From a checkpoint of a small masked spectrogram model.
Model: 7.1M parameters, log mel input, arch wide_resnet, norm batchnorm, activation relu, depths [3, 3, 3], widths [128, 192, 288].
Training: muon at rate 0.013, 11900 steps, batches of 256.
Data: 26041 training examples, 117.0 epochs.
Rows from block 6, named by matrix and row number. Rows with one number belong to one channel. Each number is 500 + 25 x the weight over its row's rms, rounded and kept within 0 to 999. All counts start at 0. Numbers have three digits each.
# convs0: first 3x3 conv (model.blocks.6.convs.0.weight, 288x192x3x3), inputs 95-99, a 3x3 kernel for each
# convs1: second 3x3 conv (model.blocks.6.convs.1.weight, 288x288x3x3, transposed), outputs 95-99, a 3x3 kernel for each
convs0.206:473469508495486487521507515509541512480498498546507477507491498487514495509522511470497464509543520506495481508532507482479502512504487
convs1.206:487492501472485493526534521498446485528579480486458487524516519525503492511499493501500503511523508474459495500560492500509491480329473
convs0.207:512548501548518476506514527500518513528503412480474501511494512508469486523488536529509509517517544511487521488495497515513508538510505
convs1.207:506490495515505511497491494512484483513514512510500505472493506501510489476492495493505494536554519519507510466482513479502493509479505
convs0.208:504478488490501485502514496488481500520494524511496527502508494489490497471460464492527510498523514447551489502489485501527545492531514
convs1.208:481501481526517504529496511514487487484480503496523485453485512466480491530512501520508505493494477498467474506526501492540516498511497
convs0.209:497520493506460508498473479493502498488523526481480474494509518505514503473538504479469508459514533447556502516540510488501497462536506
convs1.209:546523485488547496494524532528506495491522486493500500494504512485506517500508519503461501496494516475440478494501514501499501488483481
convs0.210:491371478465489486511483503495460492516482517460433484499493516507503505489466508518509495489481491509531536492466496504526518516519493
convs1.210:494463496470478495495492494526672504496538506555716468492492506506501488494461487462487490451456487450476473530575500493641488437394473
convs0.211:518535516479467490478500520499503500500475512500483479464497503493501516528509510500447479506493486443490488495477495485544523475492486
convs1.211:516488512517512512511517490490500502501490498498479496510494488531495484490503515521474512521508515525529539500486485505509519493475472
convs0.212:478482502458463506478496509502491517533576498492457470503512499498496497511532504502491475508515474489509485488518536515514506536518488
convs1.212:496516512507494510489471485496459494499536511465424475518524498512511505501509504480487479486509512474482477493538495509481514499534504
convs0.213:500485456472480508499492468495502492469487497523522511500469470516514486494503496469476502486487506495488488498504505466484472494511488
convs1.213:528489452527557533456452454481465491492498514530544500464464487500484508523509528481468496506503499492488508448428443498538494519500508
convs0.214:511466519467491493536466497507565468513493475489558484504516502474500490501494489459496504497483511509503506518523492496513485468482488
convs1.214:503470505509499495510516505507455489502517520498538491503485517479510493504513503522525501511475502494489498534495497480486504533550510
convs0.215:516482464459487552520486491499490485497500487497514512500502512490479494492520499500496512521446472520473496469505482479522500514526518
convs1.215:503505500523540525514523509506498499506499505503497477469460483600558531445436466489480484487480497490493512511543520542550530524551515
convs0.216:479390510473511478517563481504496485508484488494513516499515504521507524504513520515507506488505500511535516513495507476476483519536524
convs1.216:492461497496466503503469490502528481500447486501516477501513527508522497509509533502490496523500503525483527499526504487479510528498513
convs0.217:524519526506467493531504515527540512504505512497502497475464483483491515475463502573547494588526522598539478508447465483473508515451523
convs1.217:500500500489512515505508527489501495491508499501498487468501516512464466493461514482521521501539550477486531486503509461513487520534491
convs0.218:513503505495454495474461487468498462455498499496485492471456474465467490511523503502493507510523506458492470537539526510511485505502491
convs1.218:490505512480488475504512509510512513503497500507514503484487473506502488484482534493522511519499499529533509501519488520525481518503507
convs0.219:476489498523507458469473468512499515508507486510504492505526517474521489516463511531457468494469483518496471495525490483493499501454485
convs1.219:494481502517517516512505499493472496513522506495512485467491494499510490512520496510518518504505512520496521510519492522503486504521513
convs0.220:485496462468435493487474461521511518524504502447457504504474494502509500504481494508541514488494482499511502494464502501507489467493488
convs1.220:491459512508465486484470474496489500521506500489504483489504482487511501500495495485504479505508493491495485523515499510513531504501508
convs0.221:529495484500489487476453499502440500506571527510551524489496491477492496491531507475457484506500499519502518506530479508482479510570505
convs1.221:435409457516512505489506522506509495515553480503520489515518497525537510520506478521521529496450477540496504495482483469516461466404482
convs0.222:544510500519512503491519485517511521511499481518493481479490532461493465498536505407542508415480487482543485523504498489497444517503437
convs1.222:492516514515528520478500503501517505481504492475512505526474480530505508523460486504544539492487528499480525511507508514522514499501529
convs0.223:533513484480506486501497475462467472466454485494461484512497492483467472495456478437490474436480497472532492502504526516478507529503498
convs1.223:512534484484482471493481506512518510525552493498496496481462455490506472501513518516534535501513517510523524517546474522543500580579494
convs0.224:503461481457473481490497457505476491501490506510519516488506486487519514497524495508522557513476482543500494512503473509547489491512505
convs1.224:469458497530530523543484536497516506511505489491506486470490536494487539496492494517505505524516522527510515502468474486547522501529519
convs0.225:500471521483501509459493468520497525539500462501508534502515514493523503508493529482520467494530479515555532499481494515480485534443441
convs1.225:482477477498531514502521513510524508529452424526525472520531503521518498494513551513466488509469511504475496537502478536519471498536499
convs0.226:496487477494504511508495481513527522502489485501498493526485487507446524498472468441526541484577545425543567492475479516480495528483482
convs1.226:505503509499520508489511502492503486481497499491504502488490501519449466481501472464510491474497490459497488518497489510495492510524526
convs0.227:502537507536507493533556508491541522457469486473457495514522539493553528499498519519485495490483499538502496529513495509469454539545535
convs1.227:510525531502526499505530522490642531502492496465464457497508498487493513504489468510484527541543514518508519500506495492588534476405459
convs0.228:491432518474490504466471480464558521505486519497496515490484500513508483500495501475501490494518498499511517525545506497455477515499509
convs1.228:503519503501479499513503498500492511510454512517496516482513501481488465502507491492494505496528518459458470480342464519518508494476478
convs0.229:508494474476486480508519502492500481477474519492487504497509464485518443487583473488437527496445511511474485497516510506515507499486463
convs1.229:497535519493523510495533499502522498504492484479544499459481499453481494526525507530512539503464495490476493483498509485494495500488501
convs0.230:500465541530517490521462491527516464450457495508528468475469482500486506502495506500504535481481493488453519516521456468492497481494491
convs1.230:506499505507491502486512543526502498505486487524512521498500546437439466493487515496511506478511517494518469493509491478521490512443467
convs0.231:506503527472512501477484517502472483503503524479535528496515492491493496514521533451480505500511496520547490499482491497489489530546530
convs1.231:484564517532549539520531535492506498520535513492467508525534506506497510488525511495485445499494505501507489500518504514495514515546511
convs0.232:532486492497542484523510522471523508507510520514519547472455491482483486500490479451507495488519496497512489513486520499513504467476480
convs1.232:486500515522549522510531505498476492499478492535539474492484488487485466510507483535512502522463479507476512481476493546537504516515525
convs0.233:513517510533532482524509494522535514516517512447464447488507461490488502476504501412551556411585566414579539525483480500484490514476471
convs1.233:510501503525508526485480512434476461484518495535520489508507496499489483498451461495478491466486499458492484445469487547502511497491520